{
  "model": "CTC image transcriber",
  "dataset": "analogue clock faces",
  "train_examples": 195000,
  "image_size": 64,
  "crop_scale_min": 0.8,
  "horizontal_flip": false,
  "color_jitter": 0.1,
  "tokenizer": "char",
  "vocab_size": 15,
  "arch": "vit",
  "norm": "layernorm",
  "norm_position": "res_post",
  "hidden_act": "swiglu",
  "head_dim": 16,
  "fused_qkv": false,
  "bias": "all",
  "qk_norm": false,
  "parallel_block": false,
  "moe": "soft",
  "num_experts": 16,
  "moe_every": 1,
  "expert_mlp_ratio": 0.25,
  "slots_per_expert": 1,
  "shared_expert": false,
  "patch_size": [4, 4],
  "conv_stem": false,
  "layers": 10,
  "width": 256,
  "positions": "rope",
  "optimizer": "adamw",
  "learning_rate": 0.0012,
  "beta1": 0.9,
  "beta2": 0.98,
  "eps": 1e-06,
  "max_steps": 5900,
  "batch_size": 64,
  "epochs": 1.9,
  "lr_schedule": "wsd",
  "decay_fraction": 0.3,
  "final_lr_fraction": 0.1,
  "warmup_steps": 170,
  "weight_decay": 0.1
}
Rows from block 2 of a small CTC image transcriber, named by matrix and row number. Rows with one number within an expert belong to one neuron, the router's apart. Each number is 500 + 25 x the weight over its row's rms, rounded and kept within 0 to 999. All counts start at 0. Numbers have three digits each.
After each expert's rows are labels from the 100 images, of 14976, where the router gives the expert most weight on average: "peak at" is the part of the image that holds the peak. Only what is clearly more common there than usual is listed. The data: analogue clock faces.
# router: slot weights (model.blocks.2.mlp.router.weight, 16x256), inputs 0-255
# gate: expert gate (model.blocks.2.mlp.gate, 16x64x256), inputs 0-255
# up: expert up (model.blocks.2.mlp.up, 16x64x256), inputs 0-255
# down: expert down (model.blocks.2.mlp.down, 16x256x64, transposed), outputs 0-255

# expert 14
router.14:502487500548508487488480504477525517438520469544484485454532464516498470552474492524500501495541484541471525469506469514530520486476505534506520531456462513450491496496482447488494514482515483501530527502519484536486539488469500484506499470531484467449441520473495506524510502489542522477476484496523530529490495480526487525513515458507465509544507496492533477503450481486475494538452535456486481471513472490487524544492515465446494510509495516509467523512481507508497497491432495561504513542462517535479529469523489537501478490491476496520533509495497463528472452459498518523515540517516489529538502500517503495493527506460473508490505489514457526509501492460518494496497505504479532516515523534516508509516528496525454478504519530507482503515447507493504469469465543
gate.3:501506478497489524505537474466558524485495544515502496479486466482434518497509495494474469476495521462488469522508503468474534507506535485520495490489571478537522453480521518498531497518476513516534471532512526471527505501543532511512476510494503479494551494509495489493469503549489531526535482482465514477516528479451482481485535504502523518502479501497488508518530479444506470488476493506505501512519524537501489484513497507498473478542542475524509476511517527463482500458536472510523582502509477543511505501483525472539538502499476488477503472513500565500486523481537477541495435492490480484484501474452513490489507473523529465523526505488506458505527481531519563498528478469499503489476494490521520518516482514506481519505510522494552502499521487529517501544523425
up.3:513505481524484478515510502523542489554526524506514489510466490517510505471510491519495499521506503498497479486505526478479512487488530471546494496544484494508510506480522542531492495543499537493518529492514464485524504474537489511561487549510522485534479469501459492478502481527502524477465527554497512488479506424437488510473473506528525491526483480504496535508535510506511512514490493510445513516547541452510487511496505511528524484513515465505530536476522490535504502484470484469490457476489521492483495527517471430514513451470524569521522453510522500462499496477510504481477495523505526474528488451468474478459493492463521503490444483490517498480500534504477501513490482522526524515492505483482516518493469526506518522491465422488455501446560471506492485510502532
down.3:502518497486486479515530502504463512478480478469458477510512465438513520495518492493470431502456487542518504491461480420506512495492512513508454480475458500463522500483510543458494503512503511501519510506507507550482506480536526502472497520507498514522500487559529513477498485499523482504469504504467548505497504515513495471553496458477460504481472480542504525519465538539472534508509496462516517517480467488492510491487499500535506521480530490495496559515492484501521495484533469521502505519485529529488531539505528531521500569444472578516523515540510529490515479503473449495486534514483573529517468481477495540514509457502532458532505490489494502530504537520514529503513492518518494460478504509504531499508493497512498481465511492520515527481521508486523464478517535
gate.4:481539535459503488507543486464489455451509540488487500505471509475444505503514491470515453515500464519524492484511512488454489481530517465515520497475510502508522499468518514496538477559471539448498531478465488501462495492497533548487454499473531486490542496508472468489472478495536515560501487500471488470500489533475513519483510514471496521498467499506504528491522518475549504479512484502535482488494492514480441535516462512521518494509512506512517489506506505532484502524544524517542559477531459548532482546503539490523517500506476514484509492522519532497503529483508514531518486476520496523528487473448455522526453501514513510537520482524538477465532474531536531528494506493534501483477519506492493520526506542486507532478500463474561503507503482527506518518535455
up.4:527512488512491512511546494523549531479521436497494530506478479518491524475509524493506520521508494449512497520513482478456526511517520512482524464540439504501499486507516513494510541473493500504529532497533507485464547503522512511503437501495525453465504490541501488488517438478447520531520454543509546553489557476478457517518485538527513508462509483490473494524485492505502491469463517501503493510550484465506508520477485543509492508509494514501519494500479513497509536485500487531459537494501549480505519503534511496528514485548523504510510479524515499467531534501499480484485493504471534484507510454487499472503470540459474546523464488492499536504514535493467519519532478483488479458483544466457513487478483499466473552507470516465491492519529478531470501466463523
down.4:470503477512505484494465501504506439526491492462503506528471500499523509485504535479476488459522476498509498504511478506517499468499520479502549504492463571453474479520507470512522493503503446539524542517548492481458474536547481522453449477516502461487512483516529459481486510459495483532437481539494503491473480484516516523523484481465469516476524492538509478493486496500489494500462488456517465472495528471502475500496499500495516493524520515480518502451488539540489471497455517472530468483484504478480547496506485481464523554481500454481488508477471505523475511533529491482479493484461497475506501501514548453512497498527512502507486484449508476519482493456503461509467478506531509470548516510464497468550514540503450467505520475493538477511491458512494534486502523
peak at: middle right; top right

# expert 11
router.11:451487523514483533504491547469491500492472467483492514543482512464527494477465485556521553534476490467518528474492527557511463515484486514472488517533473529502466512491481535473471513508514520529477494542450487500499534477468497444467521518495497523501488521540534498467536527532493475484475508511519525449487467535543483526512482480510489503531507477470520523524471512531532518530501515515516542498497518491503518506506475471529506487475509549481448540486470498464511507516542486469515477498467484523519488494491502498486483507508531521483499470463481444526534449518487515459477520524470533494518528516509488522466516486501522460493468502543508523506453540479472485481499546524511537525467469523480486490502497501544496532485521517532485480474470521524542479522492497
gate.0:496483499526573511487507472462507518487517516525524440504517456513475470495487514474478504506570510486464511537514492515484503462531517490531521519532508465517507496451522469518503513467542489501523496494522526533499459468506456518510466498496508457514478479492483528515490510468526520511506504480469507534509494484519462536505501485499499494521504498525461520482473448503497491518505494470482473482477464491474479522504511536456518571470489505503492504450517474514484500493465529510523512481522500537475514518569494568476511472483487446475493508505478535497449490476502472506506473482491500535512496486504440549480499510471519486499528492514518504471544469489537540523509499453436514464502501469514506516507520517475464466550495493478484496498492472505471466483523521
up.0:508491524472445497524519488480506481507525518484486544535452455479487511504557461473495499498463502505558479498564482515462519479483491489471511474520470535474496456540495490483526488494473443504528523515535464526492496497502523507463507471514481496502477513501525455502473507510471473543458492503507505498524481511517516472509561523474497540497520526526490445513485522469527502518486515503533512468502527458501474515473485517516458483530526494516536538518515538501462511476513524479503528476530545472529553509468519468509482476526491489470512507489535528449546500509520497501514521456535507522477450481469509508540477500517452481538515529475501465495512472472522469533505505483512494520498497530522546500494532486483492544477533509487528523529476483490509511472493504
down.0:498475531471533467504555499493520525488501545495495433546494523443461474503465537514500498497478498567467494454477503491468525514503536487503484491501482492516482519485513499504495540535505478420493507494527510526518528499495517550509496482511500445518485484510535499497498459514505526508521476499451491491461478497520558462524493512489469547529504539506484528542447510476508479504458480486489490489485519477498470493484498511536520499496477509462512447556497492523478534486511490536555490492515487482517498474476454486500528504458527501474527510520486484521478477493492500511518504489529510504470459529498441483497488520542491491528494482505534526504519494511459494485487492435504494482501480530551508537466512492537527454516524482510516525479489524489525512481522520
gate.1:479518511567473518517482511516509539505502461448500495507484494479525527516463518488502518516493522471519508472459534501542454540513485510493468523506505509512504517506465491493473556516474537534470482519479481461490534537480532472494517520514472565522518490491489502487532518542477499472499472511537541503516494518524476475478474529535469491510475479494536536528549486527488509474509502503547522508508518537467515477509528487493480511491487507481469490547504480470527478539511495501448467523506491483518474503491435543509475499524527548518467468502493499529521494486463506485456503514460500460533543521559518495498531478451505491463486473503473537523487500496506494493494517522518498527477505492469497471475457438509509522495515492497511494453495492524535500530445511
up.1:480518530516497526526470502508522526501484456478505492494507538483531493514466499519506518510488504490518511490495502536544482543547476532500471534493484503513526519482454512498480531497475552534464493532479487473508525503473498453490533494494450546523515502495501511506532531490475487458479487492524516513490483503515482479481472511534453485544471509441562493479528516521489527512533512473541525507495547520494507486470498468498482487485468533443437497503491487477520487522530475473469458542462504489504496487479482529503479533533541489519463486480486465538522465524487513491467508513450528486535551520549515492502537477473507494477476517516472516553487531505509480499504530530507510512490494492441486497478481463526522516489534535534485485449489509522530477531498510
down.1:519493490464495490528491512483518478485492502546490533511482508489495482486521509483566482509515511504544441488477482478473532507445494509456485458526492499480509466492519491505512475510461473480514525473522426496513486488530503543487486513533488502494492479504460473505493467525441540503493475484520473518524564478512556509507464497448497549528517512496505530477461519501492514502444503482522503483477480530498493512476477448529465491494509493459535526524513496504483509502530491447506468484502490567543471529514544504502527491495493479487545456522470543496499471462508493493504486502515517464532466441484494557493480458475512512535554469490491520512509502500519487537513528516501522505553526493521506518514526505465512504491483493478505506486498478511474495456508498
peak at: top right

# expert 2
router.2:510460465460508535493454467476464553526502493502554473532498518507458471518533476498486515464480474485507512528472450499534472514499503481532492518490533484552468534509502521487496528516474481483472451522531506508473509487484470525498513490475532473493514511473528509508525500484520503532522505499498460501480510497526499533499502467496466532505545489506480489482491485544526499489534501502469496476511500524472506515520518515517475469510511503481464471416468469521479464504503509520521481514530493469512515529501498525464529466521526487543479480455536496516487540509548499523508504540528483491485467497450496480469486529521519495472520485478540462520455441483538530474509468464508485448537515524503487479484483533515508489441502515454498495490529520522481515463506465
gate.3:510529486526467499538515510481520496538515491528491488462463427486491528502503490508479513515495544492485477508539548454458512506471517500494488512484485514485488507487555465528522513528498491501516547509461489501503521531524532535493443531549527542497512504538459513551529479493469553531480462532488513477489502456511484488496490492478551525493486497465492513520500526476527504489494508475483528497512499493512504486517479521508515515504461494537522537506529502533551505503483498503501518453507495528495484486498452488546490472475491481463495490553487513495513481439506505433497481499509462470495503436530466532538513489458482491537484441514515475480505536538496512536528531487493488490499527484541533503506490487457480523537496491486514552483504482508519486503487506
up.3:481500518498535500496517512496473569473533522536506499460507491502509503503507567485490504478487484474504468487504486474501501511516492515509453482493513544481489501495451478552515497494517493489487522486559444520457521486516491476526519530496499466502547537484501486480467507536463517492530534500508490493560537478491456492481490506528550519485521503550506513511487488490515514476488510499520506551511529424469536498472540516478500497512495462509511509507542488511480525509479439540502493473452512485493501523457525520540491486521523474493531527518543516486547459522481473523518477500468510496524520504530494473508484510478512566502486459492466534495502465520501528469516482490498519525449535485520476458522524496503528472514524513484502482473554460515487511523496482
down.3:470499489479515481495512555528513533473485461495484490559458497526540508488499492521505511522475491514503503525499460549499512511530525529486489526501512485491523529475508485450456518484477510528474519474512537474544523465512492516454494514498524491524474499518490547559490476508486526473473506478524512479489515479494501464512493490486495502470506461483490531520436478493506534500516526487505529471490519524500483480539491486493545503477486490514494548499484498469468530478477466531483507505485546442515520509509490513527510479519520512522519508501515535526482466477496486498504513483539521498462517499484479516469485549512521503470473498491483472524524473450487494554469494477512448421456436489466492534483495510489490468499491524502466512467546544544485482499493436
gate.4:468528480459461507486543480472491500496492461513495522546475486475466507519516481530467494503487532477576498532510503492524542505480526508503509482498489509475506459469543518477479465449494520498474531419521486521510521533483470494510487503478498469519465455497509527515486500493517478513472516479488515495513519539481520488483521514499479525492496506479522582544529506470490492475491520459531534499480526440501525527520502479476486503532480512520506510488501510504458551498541481486537517490517496513503492542483522507512540476473473526490504480527491491487534535501494496468518479470454513540500544497493491491472481461519543476485495483512544483511514482535454479547541515477536499511512454503502488493471471473513501509482496480460529532528506515491495505540546449
up.4:525484498513503517453519514509472523528548525486455466522477521522513531515530475459493499464439512525560506497492508491505501532479492508549496509502544518502501522489498518518500468497478489482487466491543487504479490508505486493518520531459511488485528495501474518531505486480514459526521517481510538479565533521454512515518501520516535467442483530474465555548518483500486503463526457502477519573498461507501501490513525518459465459536525471501482516513491516469460536498517489444506484522507443504532508505497535497491540492498540515508484507507536543506547543522483515542511513501487479497519473492489505443496479446496468481511486491452525486487494486507507478481479488476514462540534481463462497485479467524513524481506499482489504496480503490486460492511515474
down.4:496481561522500482532479491458520542463499514498508459483526529530492498511515502513497486479510503546510486484482458492484493482518493528487504495499494535494583514503492505488490483482460506505509457462514508515510533527493511520532479499534492519474517517462497495529489519535497488479516504500503450475521513504474445540507508484476524458518487524524477476517517485536530484505474549566525516527463483568486469510481557487521503519468493518466485520497541533514555477471483476508488505484503462489526532525535491499502498483489495454482485506508534501497476493479500494519526511494503484457505495448541512524501489498511482534463537511488432532498504489515515473522502477489569528540524482516515497493473572510582513499502530487487524482475497495488499515482520510
peak at: middle right

# expert 5
router.5:490484470469512455444509487533469453512483505463481477498513521487492479478487508492530509552528523507519516499473472490446562461454483528482517525502525498452461509484528509507479467509524491479524490516493507534450502507491514476526504514502481500475467525496520528466498478489499490524489487493491503482520525509493511496537536489491481510493518533504508464446490519474546508512477491522493480500501500479508479507439480513492486469530528477483549500435507458561507496537498484494521478478473532463511516516496491500452520536516495488506464466455471500514530531506550482526523530474521517489461486527531511536486444503493532510459555477483504481494536535512469526522536504471542477509505471503536490501530493485502465552499469472508451493516501512511464502521522483
gate.3:484471499525520488523488484486508501454495475514500503502479497521483477525512485457494502499508499543482470510502476512532463488534534484531520520487483539528451465478516523521510499513501481506508469544503486566476474464538523511501469493484490486479499511522474453514505510503508519505497519493480468552510487502536503533530548467505514517497516510492486453509445514518488478470469500455484447467479453473460473541483477506492481519505497494508532484494495502467490500487474520534491505500509495540511542473515492555465499536483463466533492532520559486466466528489502531476468460526490510563477542444523472479517550532487485517519548523492486456458511469479532514539516513449499521462487523536485495533526504494516490475499485511488498478487482510479490497481498552
up.3:556474510505515479485495514494529501498470509494531532531473539454501489482521474485525494529507522494529525520456483508482505498474498499480501526511456500491527525470486541507484497467502507531471485503522526540503500486496524571509454497480547485502483488444522459518478542534500499523467459442476525495481480546494505469460533513493514538489497454492484532560481500450524540494547505481497510515493500513507493515484494515503508515514518507546454529458508514494517523484495528515508507489497501482498487499496502493521490507546520472482475553467477499519508547498507492534490514567475583449485502514487520545531538480527518504505536496542499499523508460504512467484488520493489492496517466516554517480471508543513507485538486523483507508547483521528465497494502473
down.3:484482509504501499494492481498481498490520539446515508461525539451472506503510502543469504488480502555484478509503486474481506542458460479534484447530488523487495490515494466457522488489499518519490506475493518514510489493513478500533541432515492500473488509480520496485524445475507470478494501534509486523478491478489470541485539497503525489512533514500502523484481525479543433502540526532480543482480476494464510538504527518504457516484497512471523519481516472546471496487487491473474481518475502487519488506499497518494515498500471564490501521442430486509489503536499489499481501478542490483499475487468494496487488477483510501487519468506519514522546504479492484479568535481496465536530542506523520492506571505481494548548462498494451513490477460501449493538525515
gate.4:489481425513498466490549520451523520532491506533469485506505475514490504485534526493497515490489516454492502511480500527508513481499522489492484483491538532481490488517494532478561517497496502465508473496496504514529516498504508498553482514483485483494512469472505505513484528493502507506513548474505535509528512534526508519531488579539521480512498514488498468466509485454515492495485525492570502498508487487549522501496501513514510482484527482460474511495550493484488508499514513494564518452478496522531488505537504496467524488455504499449498486522500521542512531508545540516518501494499508519505468465519426505524495476522533505536562481477556499513553507464489512478466496496513480493474514476542494549534522495478490510547502512536521535525510488473520468495571517
up.4:539536548501486548498460476532493500497520494510514519527529513483508507527531515494523491546512528506517511503493446516486543508496471521469481504503493501529524492522503474535454510543513483492485515500492512512479543521490472506502547435530525509530483549519480468494469457492493490493499436531507475517502492502517500491494514480491518486508514514497510533485518504517534498535470498501494491450568503559500463473478485515507516498543522512513515514551479492525508513508488459493468477516522528477519542520470489483565473535531484511499520537509490505483476533458443457506519478477534465491477509517491536462501527520486481534502471507506474486494483517516516499523567501467510492462529497491452500483467479522467477492494464462499518478478445484488478503493439515
down.4:513447506474517479503532470500509525527512480478487528518501520500492499478536478516480459480482486507504540547531514511525483505488523448512510479535466510538512496539550502522507511497466446480494506456493538516463483552464555495550505484480520515497527494528468521527512497506507488449508491489510514494477474512522550475479529490520520546481498533489461479519489463513475524488492456484501526486489481503513490544488539437532515481456496526485519486509510536510506496473516518502526476534492510497457441487491471482517520521520495532519525484482533497473464524481459508509493486477453501504523509502453536468490483503465517494528534479488443480492502529476471511529514535504478472504501460485525475502500464486502520433497493467461509488487496470474513553475524464
peak at: top centre

# expert 12
router.12:521528534515477511530524524497534475519503515484468537488457483482496507508534483451492490510496487503518482463503488481492516481487524549509509476497475540505506494496526441520506478476518510476541573497511445490497493518498537520501481488561533500519494500518482460504472479519504511498490454492505516516495500490496489481462513513510547532468460499483486554530497532493460497459478417460511513534510460512520514514463508503477477483523490447529509531518532510482517544501492485513491509480508525531504470523516505489517482505510488496473501513548523546475516524498483503514503477460495509483512466432492504495518519505445514525544468497482478504508553527530513470547517517466515456488477519490528561502494535497467515487484465475456511504500503474508482504507458543
gate.3:536508502475524478491537489507475508487510519556512475492500536537506488542515540498438514478550493480453494503522472487491518457477482507535481477492525507524526493543514525537455508494511484487533481465547528483555498470518484501532486530485524488495510491497468524502494485501494501505533519464485487508542463457488500505520534511509468458485503472493524497487501449526531508484530496498467453498487500499484454458482534506463509514495521496530524494510531528511454489512500467486529544492485514502514496500497486507515523534454493531473498491511523518487502466500486491514526529518514448522437555465532505508489502507455475509485525496476493517477518507506518506472462479493465509516487453505547504468504488525534543467552502458512474512445485479460441523483489462
up.3:546524507488505490507526526531489511538493530548524480511494542525517533495505514526469553483513489481465483536512480460482528489491479481492474486475528457514547462531522475530486474553488517488491487489497537499495467495517528482502549530496513519507501499470482501473489522511439469485505515480476481456539496460453488493478479537527524507458463452498490493517521452486527495494515486508479494546478505501492469488514491525505493487510525487531509475496494515520463541541462469494547530478542503485516502464484494475535544514491555513488531475511495514451536472502498501535539465508492494481460538470538544496529486493477490482485496515465506493467514525529506526492487451467509503524471444473485474476482521516520535488516480491508498520441498476513473522522464478
down.3:476489475478508462519503465525525485509519502519525462504507493522500491484520520494548516513512489486487543486464501512494478494487518473494531487527498485507502479467535479513464492479502539471483518537481499490514515534465506456482501502535502517514543485509486490515476476514489496482484479551526483462498521513514445477498463544502535538477524517447548530528538494502449484515530491483508536492534503473505502445506505510536489498497522515519505474494493474529491466557463445507463469474488471455475492525468495497502512532496504535437513484528484520489522479528516477500509450464518483447493519499467543480520553507454490480537485507472451523480544518515483479544477487539482511518494510501525517509514505477526528492500529567511479495503544519503517481535510447
gate.4:448468510525550530517439521479485519456479478491489487509523510471490472477486494471534495535507523534481537548502512534488487511506506491471551532530475513526491497501489525486487524485556479508480500518474504510509503451517491499529498493492489475488490496513514533469524520438496476510499504505543536493484454514535480508524493454488455484535533504498514478451482481502453492507523474444518475452516547483489488530501463529488472505495487506467501499480487471484560481506474515506539486524473492493509518492525493527488484498555508458496518526498498491543447507492524528504474485511475537515465520489503470502447535492557509489501499478504486529507488442478494464481516504501512529466522511524529456526512530479497468493494511490536462499475476529503521483462552538
up.4:442451532537468474500491532494449483483509498473536502476529539475511516512492535473471532501506486485481494515504530509482459462505493531529527504542489469515494519530518530453442496438510498466518503500523491503496504469473502499507507510495498543503437487510507496494486478509487515447521476516514463508540466543516482531511495515514465514474510492509473441449458490512520491503499533477472512486480501473482519486501538492470535512517494557494550553514490497541542465500504485480480510464464501508524501507492471494488482470451534530551473494485485475503500547492520461472441521487504531507503534505530509487477497523518509483501473532517496501512514465522529496505479455494529525535480483477474485512487459511525520526475469494495456533518485485487503504525478536
down.4:515523512516467462508485491522480490501480475520512502498546508513486509519457491515491503525462495503499517500503505486520493465496485552521496517531505465499505504458528455480489511493516460472497513541491501524482508497452507474539504494487548484491517534505496481472504463505464514439521498488542465508479515542520515494519509474488509495458496468502501487501500522553519489513452498509511471503509514458550515520480509505479497503491484496463518526470525530499506487509547493528503531482524516493463502449502497585486500460486486479474522539446464502518444451521491435520516517509509503563497547506466469519503475484533488455505469509505523463512500538540487475512509516524500509502490534535555495491525524495493475533449475484481514507484504480460528426510496519
peak at: top left; top centre

# expert 8
router.8:493496489470560514488502478522462496545509543489531466504517553518509497482504500513459503493498508459462498539479481504500499510524478473514503519501556439515533524507483555506511482516490494528476452515524559458527488502495481471527546524475466508518509494446514520477514507502474477518510510505516488493494473447454481492499465509531485453507502495485486468452520467511526532513526508572462489536479528506494480493512481504498523472506502465468488440471470486521456494511509505450527492513500491453468512487476502486502548527464508517529475505464477492485500523508549486531514495533506489491471531520474512508480465474537531500465502493510515488490492509499490538467449453503494479512520470473493469496479473494521537512507517483522481518495518517511500495511537433
gate.0:499494508490441470490519494496528493481502516520497520514502461513496499520511498475505473516503499513517488497491484503479454461462510512470531518481477540499490459478523458516510488485543496453552537504521473535500481494519504511516451464537530465484516491515512472466454484477492554511474476482493478520489518502516498525534537494461521516515475508538476481515451511468491480525482519453503490459528498471494511533463507523495490495518492500527516517507497540508530499475461509537484526447476511502546508543523545505495507483527461497490510522538507512510453519476459521507510494465546493533493438472473475541536497532490465519498540482522480503505512494491556497533543479502510472482486529510506530539541539535456442534492487456477509494496487491498457532476507492
up.0:489494488431500516482503465455454499515511534491511494531533559500498481501497470478501485483502471505505506520490530508495446515527470490570475498512515459492507517472488524455540489515462461530470490479528510445514494526477486519513525508494491451490494487477502496490520507518460498492533546470544496442489519493504543486462519525518485482516492464478509514542525498516501529491504492530516527512457490497506523500511514513496464457526478479510521455462511529471509512488521538475543529540535515515493495466451501502489519472474499477508490502513487489507457539494510490514522469511527469467495564516464480507499463504531534518471524513486531502500475493509469518515479458464543485471508458513500483523468495467514555526440494517468505553481494463487503490505500493
down.0:472499466500506454457511483488486454487520487505470497522496486477487476496518520529498508489495485484495441470498528529470515538502505532493503510507536487529447506539464531478466487480484523514497488533469546484484505503506492476478539569469472497509515493566476518473534488504501510457497527556516491510521520551510521521450501540530474484510536494478504513504520523514492454508517524532494493485502501548501516517545476503504541502491476519510482477470446500492510486527488491500515504500457515508501525464488454516502472492519491518499495499498491498513509532435468551523492558547494511475543495505505519483472510473502488496434466494474510542531498458431516496483465506512506493514473542494463469527505498481516510540527540499508459494489504464518540473498514490
gate.1:501502525481476490515511489461506460478523466518478513500502479498484493509489477456489474511483509534492486500529492516497502458477532515486523491504483527513463430511545480520509499491528486486526511497485473537475451463509527515498472458490518507503512520500504459522466491519533524509502492473489554506520474514525530482526527492446517551495480485530498475473491517427493490460491468491479467508518481480516473536496520490512489524517500491536518501506541521502518516485521503494530559460505508518541517520507490518508499481510454471461523495516504533509498501519490489479488471486570500542479503476485483520573520540507497504537554492486498466487556495522503504540544501486519523489491500529540532496536558505447448494486500473443505525518464481472472496505525534
up.1:491495484520444570506511498506525529488457502454497504519510482474530509499467502497521447491457484464522504492499551509482434468516511469485502437538483518483535507527535479486501519511501526565515459476495530513472519536464502511509510527531517491479484487495504490469524470532545535486469476519492531491522476537510502457521508500498504489499487531507526495538506546505475526540533480525507526547515515491492539473479503495539466548497488497521494500532479527473486488504561547556500481540484509507498507469480509494491501535495491504521480490522493482504478496514523486527476426518519488501484480510522495488538496539495509542484539470475530537529475481492543476511484508543494471438501499484508519449496469484509519506510547490476507506509496491499516495522520499
down.1:541518509547521508448486488563501505498480459489501484490539470511489507504512500473526482481495494464504462496486513489511484513488501492491502539493532503500488505486456494476487475458479488465498485498515540502477531491479492437485531518484483478483495496512486493462515428494480495484522498534526489490474477514512492520501482491498524532518517463539523487482507471477501526494482559489506546490552462493525507453522469501494474513494470508477479472544464460446509513506548515474472525530471507476462475498508497475561511501523523517539510507525495492557466470498499522516508502514458490511499506486486456495538449507480531507470453503452470470496485512503478520492509490442541448499505509458514490500505518481530534451472490535502526516446496448508470508495493531
peak at: top left; top centre

# expert 6
router.6:507493522491471481509518535506505500502476499527500520549489531486515495481517479480475483505498504491515518484511497540485508477490505534471461552508491526499478475471562504491493524548467478501484521470473446494524529503511495488476496502523514479507495513508495490464486498531524531541483518480495519482564492520488468518505475522495501551553533507499514525465456564462534501476460528511488507509487467525502458511454456466521501489505494497535525518426534465502455527517492497527545460498532558528518508564498497466484516506487503494484550493467511484466522471506532487494489485519515501465490477481486489514495493507528498480555480469512492473513493506513493514549565532466514501514485500504495503490511524537443473493482512446468507527480477545533490492506503505
gate.3:476496498508534530497504493476464523458487490495460468544557475504515540499440472491508478499539481502511480509518502519466525435502526493481541515509506510488511479482534522500526487500516530527496544496467509521535462531509494492491500452547494508494533490502524514500487480453489515528448501495473521491488472508501491521545527511448495482531517492484506483524457490452567487510503478519515532488530535468516480520486456494510483494498515518509493498477514463517469460503518492511527534474482480564525527508541512511473481492492458458456509518488492469499507515465497471507470515515479488504505465477468470526491460528501530502572477518524485492517465477483461525511517532505489513498489472493523496522526533523469485498449489552524544508489462484496507476471536535
up.3:489456488496509471497522493444503459452526540523490451535521526502518486460503506484498513514511439472495486499523470495486542462518539515493549508501476500490535492435470496471536496468500488491477521482484492531536530494532485537468511517529495466507483532543474510493502537470479479512498535496470495488535504532465448500529484504497519487479502528501525476508457533468501558523463521547484515482507477484534468500514479468495500476470529507501499492461486509524461495488520468479516550487442497487494511539500481517485485481463515461451504533513509513490515504471513509494535527486488515545513552476451429535519519484500492537478470525501464497517506518496503490507523485472469545500516491515494481506527504510512493451481467510530528483497478533524498482479521508
down.3:489492509506485525512487521545481526510533531514505497468511469527498477519485468507495496496522465547528481532527497524435505464494464525490481506502471487479498490460481503514503501457486484498520519541493501519466498461460467536494507488472540498465478494445474496490495483523485502491483480503525486550518495495500457470483472463506463471487519417529463530485492490537529533452497517535496515483489471496486494480484495530458468502539500462493506499477525533519502508542476481512502494551480531463513524529496464484466472461459527470484502534523501490498509522455472507507490526508512506534522550521504489482481527491487460514502478488483544534487461483545482484496485528519449548544490485509513492515581525498493533491500476473507475494460467507489490523490524495
gate.4:506487472524490499493497444540463528475494476491543488467501488502501512534460527469491540510572485529503521509515495519500485517485497477464499506467537488513499505492503513487494513520517498532522511524493567530470501461492506459497522457512495503488480515491488556515492436491492494535531523521498494540514543503483550530544484512543514472500502513539477470484497455472504486480499517495493450534533494491459485535503514501456488514529546497507482487514501536478508492476461481495506518496515499513505506492511511554484536451466458491518479507519545505535507510462481467491464474499508486501519519495528489478476520532470508483496560521519467515475543447484548520474541474488496483515498525507455491522512504522487503495515483466529496482442502439523512484455508467
up.4:503517498527497488539466500495560516488479516538539483504490495476506541492451505536505511516487548530468497461505555495489474497438496532516461482490481529486496495472501477492493464513491531506474507486507522467482523533508517507501471485562497504553500439529546474510505468517485528467506472508563486523515516488461474527497511507493554476543469449489516533544509489542526525512516531492481510511516486490490506487494500525469486525513492502491480534509544480526514516499458510520507489492504512531557508486477481468491484473501545497495518513553528518505527466458504472504529459503520492466528532427499531516480518482488497460459494505479514535485529500499545500529472501489530512490478485457475502549514508469482514493514463511512475490505501468470461504520505484
down.4:454466528467527505523493534488481501506477460494472490478542486512502488505518497516485473468517510549501529482533493495521500543544518454539481517512514464522531482542545458493501530430487491510553481513479555467488501482520489541476509485511523534481491485482465473495546470514476536489456441482493504517492540466496541518499510483552499497556479499494493540479492516498491504539498506461544483508492514522518479494532527492515454517474496464510519477480500468516501535507519503526483510466520491533469535494512482527500481488501506508485535465520540512497532533509537540490473489521522492512494506484452465498523448460480505486481521541491496489510469513469523530535479468498537514479511486459478492511519515514468516503514463501473473463482507514550517499540518479
peak at: top centre